Weights of a small image captioner: encoder layers 8.
Rows from block 5 of the image encoder of a small image captioner, named by matrix and row number. Rows with one number belong to one neuron. Each number is 128 + 32 x the weight over its row's rms, rounded and kept within 0 to 255. All counts start at 0.
After each neuron's rows are labels from the 100 images, of 14848, where the neuron reaches its highest value: "place" is the part of the image that holds the peak; "top examples" is what is common among them. Only what is clearly more common there than usual is listed. The data: rendered solids tumbling over patterned floors. In brackets: how many of the 100, against the usual share in percent.
# fc1: MLP up (encoder.blocks.5.mlp.fc1.weight, 1280x320), inputs 0-106
# fc2: MLP down (encoder.blocks.5.mlp.fc2.weight, 320x1280, transposed), outputs 0-106

fc1.691 [144 150 152  88  46 132 129 132 160  61 115 112 196 156 187 113  63 163 120 172 159 136 103 135 134 137 146 142  75 191 159  73 133 124 159 103 138  90 132 186 137  93 128 121 136 180  96 152 103 148 160 156 137 100 172 178 150 110 113 169 160 113 134 106 121 135 144 150 119  81 156 151 144 148 190 150 148 119 111 102 134  92 162 103 155 160 130 122 139 132 173 113  98 123 162 149 109 137 119 116 121 151 132  91 128 114 131]
fc2.691 [139  93 145 112 142 157 129 127 134 142 140 116  71 113 163 113  75 162 139 122 135 167 145 117 164 144 115 146 121 143 150 177 127 103 161  67 128  99 129 105 172 155 130  94 148 127 125 150 144  79 206  85 121 101 130 131 178 160 129 112 169 159 166 151 116  74  88  92 165 180 146 150 106 150 164 177 130 101 132 169 152  72  90 144 173 148 155 117 201 129 167 105  89 142 183  87 161 140  98 112 144 106 123 124 135 157  81]
place: middle right (29 vs 9.4)
top examples: count: four (48 vs 23.2)

fc1.695 [159 121 112  57  98 145  98 129 105 142 182 148 109  96 166  86 186 151 170 185 113 161 169 147 156 137 136  97 131 126  85 129  91  91 120 162 118 112 146 133 159 171 121 136  75 122  95 128 165 126 117  81 161 136 112 153 130 154 117 111 134 151 162 167 108 163 107 134  47 101 150 155 126  97 160 148  87 126  81 177 255 127 211 175 128 132 114 114 170 108 138  73 119 154  76 134 143 123 129  98 169 119 130 135 132 153  97]
fc2.695 [127  69 123 132 122 140 120 144 133 206 186  88 103 126 112  89 140 116 142 107 115 118 103 122 145 112 144 137 137 164  57 130 157  94 130 133 125 125  36  91 175 131 136 160  65 128 125 116 124 142 147  91  74 182  73 143 139 117 130  58 110 123 141 147 136 119  95 123  85  79 147  81  96 190 165 117 150 106 157  63 133 170 131 149 200 187 182  84 102 134 124  98 131  42 155 124 132 125 152 141  77 115  78 131 160 114 154]
place: middle right (27 vs 9.4)
top examples: dodecahedron (29 vs 9.4); sphere (26 vs 9.6); hexagonal prism (26 vs 10.4)

fc1.689 [139 175 137 125 185 125 118 105 150 140 129  70 142 146 173  93 116 103  71 118  85 165 182 103 183 149 156 111 166  95  93 132 166 148 112  99 148 125 107 118 174 120  82  77 146 126 139 124 108 136 181 141 176 168 135 142 138 159 130 187  49 108  94 130 108 145  87 116  56 154 149 109 117 141 138 103  89 113 137 165 153 199 178 135 148 134  60 220 163 119 170 147 141 106 145 191 100 111 179 143  84 144 111 143 152 135 106]
fc2.689 [150 133  90 122 249  76 112 126 126 104 119 165 144 130 174 105 139 130  63 138 146 122 126  96 120 140 152 186 134 114 108 118  79 118 111 117  99 121 113 136 146 156 158 110  76 169 122  48 155 109 139 141 151 157 157 101 149 137 139 112 126 142  95 111 116 161 147 152 162 149 127 157 106 163 102 184 138  94  77 188 121 167 165  71 126 135 204  91 144  73 134  96 143 136 174 114 172 151  58  91 139 132  94 149 117  88 145]
place: middle right (38 vs 9.4)
top examples: brown object (49 vs 18.8)

fc1.736 [117 134 121  95 125 136 164 132 183 201 119 147 128 113 103 142 104 171 102 130 133 157 113 152 114  98 102 130  71 110 127 160 149 167 135 133 132 131 129 143 114 120 119 142 169 126  94 110 126 131 139 184 163  84 104 166 117 111 105 116  35 183 123 154  83 184 136  87 122 141 112 123 116 154 107 137 122  92  95 102 100  68 152  77 149 166  65 130  48  82 151  71 148 107 169 115 146 131 162 123  91 162 114  45 120 130 117]
fc2.736 [123 164 178 186 182 111 123  66 139  75 124  75 144 134 186 146 121 158 145 126 158 108 120 157 190 159 134 167  84 143  97  97 121 167 103 154 110  83  84 132  91 198 166 122 111 125 124 120 144 133 103 133 110  82 184 110 111 172 137 169 115  93 144 107 144 118 100 164 121 165 184 157 116 143 114 106 117 119 160 206  89 102 109 107 179 121 115 111 154 109 116 107 115 156 123 139 125 128 119  77  88 133 129 128  92 173 144]
place: top left (37 vs 14.1); top centre (29 vs 9.4)
top examples: light from behind the camera (54 vs 25.4); brown object (45 vs 18.8)

fc1.219 [137 154 129 174  53 129 203 171 156 183 139 186  94 104 129 135 135 123 109 136 102 166 127 144  92 160  55  52 130  98 154 159  73 132 109 161 116 121 126 132  66 147 116 122 107 128 214 149 220  91 119  92 116  82 163 146 162 130 134 160 116 154  92  84  70 142 194 139 112 142 114 133 127  88  91 100 127  95  77 189 126 172  98 183 123  90  63 129 122 147 137  96 140 136  99 141 151 172 141 165  28 110 115 162 113 149 148]
fc2.219 [178 107 154 190 131 166 140 175  94 100  99 123 144 127  82  53 138  71 166  82 151 137 166 107  91  95 133 106 133 153  65 123 151 141 153 131 173  83 159 117 156 155 150 133 126 102 142 118 180 134  93 134 121 109 149  80 144  94 181 137 163 134 151 137 149 121 124  98  90 194 162 149  87 131 103 120 127 139 127 186 100 135 107 108 175 135 149 100 127  69 145 141 114 147 156 118 117 109 154 157 151 101  97 136 187 140 108]
place: top left (40 vs 14.1)
top examples: light from the left (58 vs 24.9)

fc1.765 [111  96 136 115 109 181 122 147 148 101 136  75 124 121 141 125 130 131 165 146  82 149 114 160 138  95 153  98 122 115 105 109  97  56  80 140 121 123 147 114  92 117 102 144  82 172 152 141 128 179 169 161 123 118 123 147 140 115  64 172  82 142 172 182 141 129 145 191 119 130 139 148 182 176  98 126 164 212  99 173 146  16 124 117 138 175  77 169 142 142  89  81  89 122 176 152 132  70 144  86 127 135 142 120 155 115 106]
fc2.765 [155  36 132  94 149 119 120 149 148  38 166 113 112 130 212 128 117 136 102 123  90  67  92 132 146 106 135 102 147 109 138 108 127 174 205 113 115 130  99 118 167  96  91 106 161  77 100 132 121 175 103 143 150 143 185 126 136 139 104 138 115 173 188 148 106 116  73 100 133  97  94 149  71 194 101 124 135 175 174 110  89  62  98 161 120 169 153 140 126 171 146  89 164 156 125 132 129 146 121 102 159 130 124  83 132 152 115]
place: top left (32 vs 14.1)
top examples: cog (37 vs 10.2)

fc1.82 [166 160 111 145 114 100 138 110 177 173 142 130 176 138 149  91 123 142 174 160 142 137 147  85 143 104 118 121 129 113 138 130 148  87 179  98 123 144 135 144 152 178  50 140  95 118  93 120  85 138 142 204 134 168 192  91 158 117 139 115  70 117 130 154 116 139 110  88  72  98 158 137 116  83 110 161  62 115 124 121 151  88 146 132 105  68 187 185 134  99 137 162 190 157 144 137 131 160 136  59 111 160 125 116 149 138  86]
fc2.82 [158 150 144 149 141  64 133 143 152  94  86  79 136 144 135 147 134 104 132 150 109 133 112  89  53 130 170 106 114 139 139 118 123 103 153 109 117 139 125 148 117  76 153 124  99 165 122 172 194 105 109 113 129 146 122 158 161 146 104 131 126 108 107  89 110 130 140 207 124 114  99 129  63  49 124 111 177  85 135  83 119 164 124 141  73 104 117 136 132  76 124  94 144 148  93 169 123 142 207 120 117 108 132 107 126 126 146]
place: centre (34 vs 6.2); middle left (30 vs 9.4)
top examples: count: four (51 vs 23.2)

fc1.190 [210 117 146  82 129 108 153 181 163 137 114 174 122 117 138 129 128  96 144 175 135 125 134 104 155 155 134 105 110  92 175 193 114 129  73 132 127 145 125 144 162 138 158 129 140  81 179 139  86 116 116 104 114  89 175 126 181 107 110 134  94 114 188 169 154  97 150 158 131 100 118 127 143 128 148 105  63  96  98 133 155 132 139 110 107 148 121 126  97 108 135 119 143 178 169  84 105 151 106  88 160 152 128 207 118 110  84]
fc2.190 [131 139  85 104  93  64 133 152 187 158 156 203 150  77 112  98 193 186  94 110 139 139 141  52 163 113 194 144 151 110 109 162 147  90 158 202 106 111  92  91 126  69 147 111 125 203  83 133 135 101  93 115 123 144 129 102 150 134 108 127 167 116 134 104 234 119 168 122 102 118 125 145  68 141 110 159  78 153 135  74 109 144 154 149 155 100 150 155 164 133 119 146 120 150 118 148 119 124 137 103 116 125 181 117  73 157 121]
place: centre (31 vs 6.2)
top examples: count: four (57 vs 23.2); star block (28 vs 10)

fc1.249 [153  86 167 121  71 112 145 127  86 172  95  95  29  90 139 127 107 194 112 106 142  65 164 155 115 148 114 166 171 136  82 131 147 127 143 171 131 101 159 125 163  84 134 142 115 138 165 139 153 160 108  70 193 155 216 138  90 160 133 159 183 154 201 113 117 102 117 164 146 136 126 101 145 114 168 157 131 113  84  98 158 101 146  91 115 143 158 157 131 109 137  46 113 109 172 103 125 108 127 167  76  97 151 120 114  94 197]
fc2.249 [108 142 129 185 153 180 124  92 144  95  95 160 134  57 157  59 112  89 139 135  98 151 203 149 121 126 164 113 104 120 106 127 123 119 129  98  64 133 124 139 140 144 160 169 152 194 163  91 160  76 111 135 146 144 137  69 171  80 158 162  95 142  97 123 116 104  95 118 125 193  54 139 143 132 137 123 148 138 177 183 166  76 168 135  71 136 127 128  97  90 127 155 174  62 152 102 127 175 182 151  86 139 138 109 163 129  97]
place: middle right (31 vs 9.4)
top examples: brown object (46 vs 18.8); its colour: brown (30 vs 8.1)

fc1.184 [128  86  45 142 118 135 112 175  95 161 102  87 104 164 137  73 114 153 147 147 188 129 138 112 141 146  35 148 131 190 162 140 107 137 165  96 145 108  74  55 107 165  87 100 164 179 125 116  92  94 142 147 108 139 138 123 114  88 134 140 108 166 116 174 143 148 108 114 117  99 160 131 145 100 157  95 141 129 109 123 140 117 119 100  87 168 142 165 131 111 153 193 118 124 143 146 141  92 101  83 130 173 106 179 122 147 170]
fc2.184 [110 116 161 101 157 110 138 156 153  67  93 135 134  73 178 158  82  73 112 205 147 155 110 119 150  71 173 141 159 168 147 111 128 129 125 134 133 115 153 123 151 187 112 146  72 141 157 134 124 161 114  72 156 103 129  73 124 102 120 110 153 147 136 129 109 174 122 142 140 175 156 118 145 128 174 175  89 135  71  89 160 119 122 135 131 116 139  54 119 152 139  94 126 113 147 102 100 133 123 183  95  96 106 171  92 169  55]
place: top left (33 vs 14.1); top centre (26 vs 9.4)
top examples: star block (30 vs 10); capsule (25 vs 9.8)

fc1.459 [165 108 213 102  57 152 156  85 119 109 109 105  55 135 158 127 143 130 182 155 176 141 113 115 171 162 150 214 119 136 132  96 153 114 139 111 146  98 149 203 155 103 140  63  99  97 224 127 121 163 123 119  74 108 138 124  91 134 177  70 120 163  86 144 180 106 119 125 135 157 181  91 122 138 100 115 105 119 106  98 115  75 129  77 108 159 174 160 117 136 155 127  73  94 142 183 116  99 142 119 161  73 120 108 114 144  65]
fc2.459 [119 114 123 123 118 108 140 164 180 110 205 110 126 137 139 126 110 122  73 173  87 138 146 106 180 138 165 158  78 171  82 125 131  45 127 143 113 142 146 115 125 150 133 117 112 104  46 143 101 149 173 101 141 137 134 134 115 114  94 149  97 138 105 171 169 178 148 101 153 107 156  98 118 147 172 108 178 119 170 122 162 131 144 188 150 110 114 116 108  81 166 138 111 181  97 106  91 113 155  75 124  80 144 133 112 132 127]
place: top left (34 vs 14.1); top centre (33 vs 9.4)
top examples: pink object (96 vs 18.8); its colour: pink (40 vs 8)

fc1.527 [133 100 173  45 158 107 150 123 155 172 185  52 140 132 159  88 135 142 136 156 153 133 129 151  86 141  71 117  81 136  91 115 123 195 109  69 123 113 113 128 169 129 155 116 133 120 152 145  87  83 145  87 102 137  94 119 101 191 125 118 131 192  99 110 132 132 171 120 123 154  98 124 126 122  85  98 104 114  90 118  98 177  76 146 149 169 139 117 132 153 130 153 141 133 122 155  92 100 161 183 103 155 111 110  97 190 117]
fc2.527 [135 135 140 141 118 172 188  85 117  51  89 131 114 135 148 118  76 118  62  82  79 158 123 128 107  86 121 109  58 128  85 143 140 148  98 142  98 189 146 143 142 135 136 105 124 159  67 112 170 154 104  96 162 154 121  78 153  95 131 105 194 143 144  96 139 138 134 111 173 143 104 162 141 127 188 144  95  93 118 125 114 105 103 194 105 120 174 180 164 175 112 159 109 107  96 120 137  94 139 153 118 137 106 160 123 126  88]
place: top left (44 vs 14.1); top centre (25 vs 9.4)
top examples: white object (83 vs 19.1); bumpy ball (44 vs 9.6); its colour: white (39 vs 8.8)

fc1.203 [126 121 105 128 110  99 118 175 178 110 130 128 156  90 198 165 168 169 153 177 199 131 169 172 112 132  82 148  68 138 123  89 149 117 153 122 141  87  59 160 101 155 186 134 144 159  97 132  83 133  85 141 148 170 103 180 117 100 115 109  94 134 156 116 111 119 151 131  95 155 104 180 123 137 105 178  96 176 158  95 138 113 129 125 116 184 118 173 140  57 106 116 104 109 120 184 142 113 138 124  77 109 204 161 115 118 208]
fc2.203 [ 86 141 152 105  87 121 138  87 144 160 138 117 102 120 112 115 104  82 164 184 115 169 179  73  93  74 117 123 167 125 110 126 102 128 151 129  83 126 122 187 159 186 127 139  62  93 111 188  69 201 142  68 135 122  85 112 126 152 124  77 133 166 134 137 204 105 194 132 119 115 109  92 135 119 158 125 116 109  71 163 152 126 146 100 125 107 142 103  71 221  66 148 100 137 107 104 141 125 155 168 130 205 102 143 109 202  73]
place: top left (33 vs 14.1); top centre (26 vs 9.4)
top examples: capsule (28 vs 9.8)